A small image FSQ autoencoder, trained from scratch.
Model: 64-pixel images, encoder arch vgg, encoder activation relu, encoder depths [3, 3, 3], decoder widths [32, 64, 96, 128].
Training: adamw at rate 0.0013, 24900 steps.
Data: trained on views of escape-time and Newton fractals, 44.0 epochs.
Rows from block 4 of the encoder of a small image FSQ autoencoder, named by matrix and row number. Each number is 128 + 24 x the weight over its row's rms, rounded and kept within 0 to 255. All counts start at 0. Numbers have three digits each.
After each channel's rows are labels from the 100 images, of 14976, where the channel reaches its highest value: "patch colour" is the nearest of a few named colours to the mean colour under the peak. Only what is clearly more common there than usual is listed. The data: views of escape-time and Newton fractals.
# conv: 3x3 conv (encoder.blocks.4.conv.weight, 64x64x3x3, each kernel summed), inputs 0-63

conv.11:150126161124157134076120127118138135079112147167187127133131120128141108122140122130126098105118115139087159081130144159154179124147124140087139140137135172152117155102160145141179145127120119
patch colour: white; green

conv.52:190126141132125110136100119129122115116155142147057111143134120166125113135088097106144109124135131119151148140124116132116149122102120117188147108116119151118110090131123053126122137072136115
patch colour: green

conv.10:082129115126081148136136132232122133143124125111127131126136132126137128124127137014129135124119132127140132141131120131125122125120145138127126096126127089133126118127091132140132088138121128
patch colour: white

conv.61:110132145133122095125142162143140132163202129186139134109135123122162094143091137141126101123111064090130103139147114128141140122125095111162112141114118101133118116133095147135121147104106074
patch colour: blue

conv.3:114126158127134120112124133133096213060130119157115128123186127132122126131122121121132121037132128127129122156133121124138132119098148142134130108123120141136127170127141140125190126133126127
patch colour: red

conv.15:115116114124105123133119196141131143139164127119164140139139110146159101121086120133165126120140111072136083120099093115136134122158066121129101137107111125160114136167094141124119127152124078
patch colour: pink

conv.20:134097106142107086119112099057140136117153139136127120117122151119087132126111147180126135119104114072124091108135157141107132144143157128083111134126108087143110110117098113149182119152121109
patch colour: black

conv.7:071127116125077161161120123172149121140128125090128123126127124121146125130131125012133129145141126127163131136129125126125128137137136136118133115127136082127130098130072130127142085130131128
patch colour: white

conv.16:110096117135117122166120152158145144137134115123109157127143118123148155124119148076173175129145169131159093157080148116126142120164135124128108157127126114119152121118165052130137156166142131
patch colour: purple; red

conv.55:167129112132137077140122135098126137143123126128122125120119127126075132130130155156149191125121137138147130170122060124062083130096104075123135114119139134128127122118149137139160165150132135
patch colour: black

conv.39:173105137122159111109136115089099163114140142167139127115149127136090140139110170172102130079131126109081118140118112105127129104091133120139133132109131172131123151150173121116193162127117119
patch colour: black

conv.45:068132131133103150115129132135127131127130120128118130132134128131155137124125103005122086120118121128113130126127157133196161128137138165144125125121126092124124126124104123120128084109130130
patch colour: white; yellow

conv.51:115132110157146141133125112130134142151104116113163143163125142126077080107131161146114123123079083107137111123130160072117132148158139143116106145097104129122138145128137104168156092183146090
patch colour: grey

conv.25:074122120129092199137131129180130128143128126109126125125131129123166126128123123000122117132122128121124122130127135131144134121129138150124123116125124090127128114124090127126128092128124124
patch colour: white

conv.57:175108140126172083134120122076129135135139130152151129116082118110085118111132125161127126120137110105076128124129133126081125127098084082107121144131121169116124144118184121141154175132129129
patch colour: black

conv.1:146095141150133137147151118128123112142130150177098169105149111143116128079089106124113131104140114090131106109163146131139141109158117118153135147091186124129131118132133120157118120188147189
patch colour: red

conv.31:173158144123144110151121153116120136117120128127075096130138125110120112148092192094138127122129132148120145130154138136118146135128133141142140156119129096115149088127146043117131140058139143
patch colour: blue

conv.49:111129057128113141183130125146158088142114127058126133131119138136140135129135146064120144182129127127172132144129117118119127133145129130133120136124123099135131051120102124127164125131131124
patch colour: blue

conv.47:108124143136138150111127115126130124111132130154142124125131127119156127123128112052135050130133131126106140091134198120192205127147131155122136146130134138132132136128138132110123128087136132
patch colour: green; yellow

conv.14:050141132136075120133116108172129148144120138145141119125153127122125123115137129008124130103128125128133120144121115113123118132116147123112131109128138092127124140119107133115159080132133126
patch colour: white; pink

conv.50:120127153110147157135129136128144115119116126156138132120129122147164136149122129034140092135114139138121093107148183116177185135148125148138124148133127157137139117143142125073157149086116124
patch colour: white; green

conv.27:070133127129081158128121127182120136136129129124124127134140125128151127126131127000124114122131114129126123136123133127149135128127155158124129091128125095125126127130098124123133084121126129
patch colour: white

conv.40:118124097097113123169158196128089139139110145112144124092137144142147123114118205119126102118112107112120116134082084124109157131142113155153105167126104105089130135123107131124162135141135112
patch colour: grey

conv.28:122150147137121112128156096138103142127117101121128131121133132197136106126136120135132134127103096088169096122096112075141148158171105121114142173095099141174116130139107166128117118135176096
patch colour: grey

conv.54:165101127108121093123121108131148142132169113114145123111142126145161143140105168135221118120159141082127086111126127130137140104125100073116108125129105122145100118124127141079135113094123130
patch colour: grey

conv.18:072133151126103126133128126145133199113120135157125126130217128128131125131132126061132132058136125132141133153121126131141136134114161143131131078133134122121130168132128123122154102124129131
patch colour: red; orange

conv.2:116136112119136130169133096128140115108135144064118114125116108106125097121106088111124143207151114129142142165104131148114128112137130125131143135153160113092121065153125101117188141113123124
patch colour: blue; cyan

conv.42:150121117116154123166128150106158066153125117118132130135029119130129140122126136167132131204104124123130121112137129141113126142149110117125130158135111153146130095131149136113173155122122107
patch colour: blue; cyan

conv.35:179112165135154117143122182113114147099115168102099165128122108138119078130100100110151144139129112153150092108137160137115150128122123149094164128154141108128122109168126147164121127079113100
patch colour: purple

conv.4:173122077126158140175119138137189179163124122141111115123121117164150091133145153176159117136124126113124126137093110133141135133138131136149117132127113156115130127146165138131199168130124125
patch colour: white

conv.23:099109155132137121146143122117106118175156140101137121108136136170117099165128161139120107122143150113117101159111096127140165098137099136186057126104118121113116123144133106097123096076133155
patch colour: white

conv.17:114138120132109097120141157128131136133109106215112160131124130138155073118124134150108104120118088103141134149125134115115144158098100127156121144140102106124149071170077101136106160128127129
patch colour: white

conv.12:127137158136119125111149092126130117170154106198124159126138128131152150161114103125109116121107076108160101147133159109130133137157131118106105180100107108115153086140117067111136125138153114
patch colour: grey

conv.46:122127124137105124157145122126094136164155156142108100103137117117164103141121164122134115114149119090149094147130117081137155144160110080127088161077122166105141088158151098118155116096150119
patch colour: white

conv.62:098132127128114111127116093136126117131138137166168121144128131178158091146111058157121130130087041112113094143159109113143126128121118095151137127148153122124133129147120118082110116131134118
patch colour: white

conv.6:079125124124099164145114123150140129142119136118138112145126128114137133110130135030160120130134116048126121140137139114144140122146139154133140129112117105109098091115101115131186092141141131
patch colour: white; pink

conv.30:144121113132161125154126123103151059142128125115138129125042126130127124127111113157125123234115131131122119094133131123119126125144106119119133166120122156133122093122150124133147157124126123
patch colour: cyan; blue

conv.38:063114117129065140153117122194141130132140128118151129127134119142130125125128134033143129127125126123175132136124121129114117130127142131121135121129127072130130121124072137135145077133136130
patch colour: white; pink

conv.0:122162121156132118163128100124096152140138113075112167161138110104104143104089163136145119110191124091136101113144118113129145080191131120141132162104144119121132136143144143146126111116111166
patch colour: grey

conv.8:114161124144115110146131168145098144092162105158129104108148134111133131120117128063086130132135159131117127090132116083135144155178093091145098120095124130171117086102116121122138150162120128
patch colour: grey; pink

conv.19:130156152118113121134113107121123131085186091129149135132135143167147160127150131085126127113137150104154119142079122061124170135165131133145104171096114149105117104105141145125144138150102097
patch colour: pink; white

conv.26:059126124128094162149114115144144116134124138115125128131120136116155125142128111000117110149124123138124115132127134124140138121142125133130126127132131087124131102127078125098155090118131125
patch colour: white; cyan

conv.60:150133132123153140120127131114139060122127120134162128129103134133138124110135114151139081147122130135105132003118158140149149119156128135110132140130116168139127121116145156115165147126123130
patch colour: green; cyan

conv.48:128115131128116130108126137139165133143153114131125155115115146153132061138048180091146114122153139109118095135132112086118150165155120125110133145116110107166113140102117081123124133162130093
patch colour: grey

conv.29:170131125126150082150127134100129131141121135134129131139097139136077121136133148149133170127125119125146133168129066130059078132093085072132141128128128149126123129139161128136157169135114130
patch colour: black

conv.24:164116124116110106149153118114106148153159132181123131138129111142160165169115125116136120125132091096146103151135113128138153093139135097202119139113112115106145067121117167131108134095137165
patch colour: grey